{
  "model": "sound classifier",
  "dataset": "Morse code for random letters and digits, with fading, noise and interfering tones",
  "train_examples": 26041,
  "noise_aug": 0.002,
  "time_shift_ms": 100,
  "n_mels": 64,
  "hop_length": 160,
  "input": "mfcc",
  "spec_augment": false,
  "win_length": 512,
  "targets": ["first character", "speed", "tone"],
  "num_classes": [36, 3, 3],
  "arch": "ecapa_tdnn",
  "norm": "batchnorm",
  "hidden_act": "relu",
  "depths": [10],
  "kernel_size": 3,
  "stem": "single",
  "widths": [384],
  "loss": "cross_entropy",
  "init": "small_normal",
  "optimizer": "adamw",
  "learning_rate": 0.0015,
  "beta1": 0.8,
  "beta2": 0.999,
  "eps": 1e-10,
  "max_grad_norm": 5.0,
  "max_steps": 9500,
  "batch_size": 128,
  "epochs": 46.7,
  "lr_schedule": "cosine_restarts",
  "final_lr_fraction": 0.01,
  "warmup_steps": 190,
  "weight_decay": 0.3
}
Rows from block 4 of a small sound classifier, named by matrix and row number. Each number is 500 + 25 x the weight over its row's rms, rounded and kept within 0 to 999. All counts start at 0. Numbers have three digits each. After the name is the row's rms in percent of the matrix's.
After each channel's rows are labels from the 100 clips, of 14976, where the channel reaches its highest value: "top examples" is what is common among them; "peak on" is the class under the peak. Only what is clearly more common there than usual is listed. The data: Morse code for random letters and digits, with fading, noise and interfering tones.
# c30: last pointwise conv (model.blocks.4.c3.0.weight, 384x384x1), inputs 128-191

c30.376 095:456466447514451486521475538499531511527467503535517514428524491500484437526510535519530501501493515459503463468534450506472480489500507509509486469509491482502501451525490528478463548517469497
top examples: speed: fast; the character "5"
peak on: the character "5"

c30.287 102:502519529444508449485479513548484526496563507477500505526473487519480522486512448548564509500488490528500527517489494509534506518526549520505489528553488533500503522556488492503519497483522488
top examples: speed: fast; the character "5"
peak on: the character "5"

c30.348 101:508537517477469483530501503459501525491538513499490515502482458536463508492495477481513514545526520540507500498494485526522505491503482502479525508500485529525485551512496493499494476491545495
top examples: reverberation
peak on: gap

c30.280 099:500521514558489467491492523516488525540515482557515472491515506457492518523516516539564530479468480486491517484538513502513482512496532560544492519524490462495502483566513552468506542513473512
top examples: speed: fast; the character "5"; the character "6"; the character "4"
peak on: the character "5"

c30.37 094:467476512516507544465505456481493509517499465521492500471471488524515475528462532483502510463506496497477484495532474503480464512483506466471474496473483492493465488518481506552494529488508483
top examples: reverberation
peak on: gap

c30.160 103:467476495517534522438490513517531521511518451475451515485454531481493445497510500485522498421469484511479505481487501516517480511484504481454430530511473519525513518520473503515477489488532504
top examples: speed: fast
peak on: gap

c30.256 103:525516520452497518552533496509526517506544517482513536512498466521476551524483507489534519552490502546531507497519487527522512474529521495504543537516485561538471526534468476482527513510538507
top examples: reverberation
peak on: gap

c30.181 101:507498494477505521505505482514538550515495485479464506502473493464498496529468514503536487511468488476502489507533496455501521537487553483537499480510484489454498451522521506516495523492457516
top examples: speed: fast; the character "5"; the character "4"
peak on: the character "5"

c30.121 099:509524488496525477496501492555464493519500470520495466523519490510536463501495498479503481484511508483489498495499509505511486529510504502534485490512527485473492492506509513547494501512486496
top examples: reverberation; speed: slow
peak on: gap

c30.246 106:496502531501519483508533520494483516519509519502513500522507515530536518511509512499525511512519505546478509506522461520526513506486532507479488507516492501484470529524502516514506515489503503
top examples: speed: fast; the character "5"
peak on: the character "5"

c30.71 087:479502479483481473465498511504516516494480545481439494483472489483538526476523482470482485514510493476543496494474512514467511504547486488502511464475509506507486477486499500455501482498458493
top examples: reverberation
peak on: gap

c30.185 111:490454519482490488535501510495518513494503522502521545491507460516498528483471506468462499534497524520545464500496474478487484493536504496521525482458506523514451496464507500486500492515514496
top examples: reverberation
peak on: gap

c30.205 099:495463462557466482510475525486499502518467481530544481440514481485488472528530529507525501481467510487509465456526465502468471506492508517494456484500519485454500451524500533472473531476454501
top examples: speed: fast; the character "6"; the character "5"
peak on: the character "5"; the character "6"

c30.97 101:488476486507538503433507460500492505525523493510485519506476495516498492539490527460513522481514488511491510480539449501521485497483512490450464519490479495498488521511459538512482532488523488
top examples: speed: fast
peak on: gap

c30.358 088:491498507519517487489526501497482471504489509491477476514488483496533527494507493487485474491524504512494520473508508478533519470512523479499510505496514472494496518480514490528528508497524542
top examples: reverberation; speed: slow
peak on: gap

c30.325 081:469469478476474477456483476517495452489505519485477534455491507501539486475494494468462497523505487459579517483478525479470500447523461463478522498495477508544473481458481489480455513529505463
top examples: reverberation
peak on: gap

c30.235 095:482473484507471469437510454489416474476502471493504469495475470506459474483487482483491496456514476491484493475479461460502441506491474497473440513480492486504475506487511484484501483475510475
top examples: reverberation
peak on: gap

c30.102 112:507475539502500509513499507509492485475506492476521481522493509556450483482496491505494531496544478517476510500490490494504491505503469544488491520504506491498489530493524493523506472517506474
top examples: reverberation; mains hum
peak on: gap

c30.146 103:494468504520507487501530492464497487521508534515506461484493488535540526494512508519463495484470495478510508487514484484495514499503526473470509496489518509499499528469501501531534518445522542
top examples: reverberation; speed: slow
peak on: gap

c30.69 105:499470494455520503488497492522472495498477488518517471511510511520520456503484492488482492498514497477488458516489490511492517522519478492525499471499512512497509487478526483537469470530504494
top examples: reverberation; speed: slow
peak on: gap

c30.13 096:505489502464519485505481523521480487491465492500513469504518488518507474481501486512484483518481503501489489530462536484504524534517470502540517521501497496496531481471517475548482465527469511
top examples: reverberation; speed: slow
peak on: gap